Weights of a small contrastive image-text model.
Data: trained on made-up waving flags, 48750 training examples, 12.1 epochs.
Rows from block 2 of the image encoder of a small contrastive image-text model, named by matrix and row number. Rows with one number belong to one neuron. Each number is 500 + 25 x the weight over its row's rms, rounded and kept within 0 to 999. All counts start at 0. Numbers have three digits each. After the name is the row's rms in percent of the matrix's.
Before each neuron's rows are labels from the 100 images, of 14976, where the neuron reaches its highest value: "lies over" is the class under the peak. Only what is clearly more common there than usual is listed. The data: made-up waving flags.
# fc1: MLP up (encoder.blocks.2.mlp.fc1.weight, 320x160), inputs 0-79
# fc2: MLP down (encoder.blocks.2.mlp.fc2.weight, 160x320, transposed), outputs 0-79

lies over: flag
fc1.225 105:454507486513524518506532508481488527478507547514502497457514512515530539503500477457519497492471517508498525536529513482495482534494493487513446528571504492521513458461460522511498513473475482525487486501495496526493514509511515547524494492
fc2.225 122:504489485487486499477540480526461506492510478488441498520525557529522499473491466477500437466495511512515518517503520472489512524543502504527452517514494500495505465492499519480527521527501528537494553503520516523514500515497524495493496538

lies over: backdrop
fc1.73 093:539463501523481501461499500487476491481491542495466512480531466454515472462443482542488509550554502534515500515566507520482509497498483562524467476517510501491531545484499471546483513479496511535487474444527480521510516550508495508448505533
fc2.73 118:487510494507494485504511548524499544522484486484522536479495494475508487541521488525539493542468484489437470511461541478492495524529494506473458526513467529468516519461491501507514543509497502477479505512485546520478445493507543499465492508

lies over: flag
fc1.37 105:508473544459516491527492500498505531444512522560519495541474528498513531548463512521477514480503482463488458475496497472499541486492501506518451489487471524484501490521496496492524534532488513467539495536509523484487510525528459466493485535
fc2.37 103:509461529531490474506477491498498499523478505472531537500468484485485482483522489491477462489555533488507455464463492465454543519497486512478514529454469495463479511506511528482525504497511481501487499541491514535474477458497495486481499509

lies over: pole
fc1.55 102:520494464497476482473511501472511513482506546496504481485441477493497519538481488487496504447469554496537487492538431500483489535516507511491537500521516495516512442508476448493496506516486506467468486521473472491503511496513506455507551522
fc2.55 116:465485508563453515525475501469483480471476502466474477486510477494513513493466512503520481491520515493498458527495477513496474526445452532519503526507482497489506478511469467525481527460465541548535418478432479451499536526499500489484524489

lies over: pole
fc1.109 103:486460537508485500525458530523510460515524513469510519452501485535533496469488530482511466482554520487556498477502491487465501523493482477497521510492464474507509521480500497546472505464473495530473479545499515490503544504501492517549521475
fc2.109 100:467486437521520451552550509478519518505497546478497536491499471461474507556531546517532529509507547472499523488517535486503495476492510473508514501521492505487462520468505462532498523486485560494504495494465484483502478516448514522516520493

lies over: backdrop
fc1.139 105:520429435501492492526472483457508500475517491493502529469518493466476479470452492530474532480508500445509495521512487516491497499494467509478535498515518485531521515530451505484500481441476490494513464516467497500502500523530479485526530499
fc2.139 120:470478446519477493476492487484453492433531530484466513526470515504517538535510496454487469500519483460504475464468487534489523518487487509527541489504454503492477473488476510495491499469525490484453473491467508500503501499477483482447460486

lies over: flag
fc1.42 091:521520508448485476478504474471496492542526519438523506467531528469489536485490455499513478484517444494514490519512484518497513493452491500521503494533492480530495524508493524504520501544513464490477481514496490453564492538529453526523449493
fc2.42 080:539542449502524496491494488538476539438510510581485477484475464483498493495500513493515492476517489505474504502509527496485492493504469508506560458504472547516541522519523472493486528483520544509498502489479473499448498532497506509538549530

lies over: pole
fc1.51 099:515487490509490507549454467517511496504497503485504485539501497552509533499540496479557493483530517488489484512508514542432504498543500491496513486498518481526521520504481473508508481446492484443452471512493518488515489515554517445537481446
fc2.51 103:489441458519490489493512520479494490533513458479481492484533520447503482492499544529489474494477505503462519474471500503562519499490478495505525513491499494507494512532497481503502493503467536491536501474477492499497499471518519485520482516

lies over: pole
fc1.247 107:516486474491507500507502449494517509492506495522484504533469512480505486469518495504482435441499521489532568503503510491447477542498498479509500506482533516535501528510474510513469502471484509505493488457491549482502505494475503493546496457
fc2.247 118:487451508506447475485489533518443466480491482432463534452445496522502505485481507487524486515497527481475475495445516539473490491497519546502540458532456486488455463528531500505485521486507490486523515512486463512482521473493498463503522508

lies over: pole
fc1.236 099:508503479496487545505513477460526484463485524537475528547476516454546513517505499557459540498475504494558530540481500493486447533487463519522512503550495542499488475505495506480488508525489521504499503522501474536513510474485502486517484496
fc2.236 102:560405521526506475477492537454489487474512494491520439483512482516523506488504491489520461455485484507461470521509498519493485475531485532478518485512488471507514514505506543523472510488495519474478461484531505505459525546470501494531489497

lies over: backdrop
fc1.75 112:548512495573528503546486464498487504494460496526487507517474532465525467473506487527508488527503438454469506556492507474505478491509464493496485522503515499520506512470522480523487472566493511484461436498533515499484524500509529534486465481
fc2.75 143:523502493524492506495506476505473531477435482511515502471505516472486485499499462525515522477491512505480526482525496454556520543447494503494482494484539536501539482521500455529498467510457524528444495497469537522541509504482527517495487518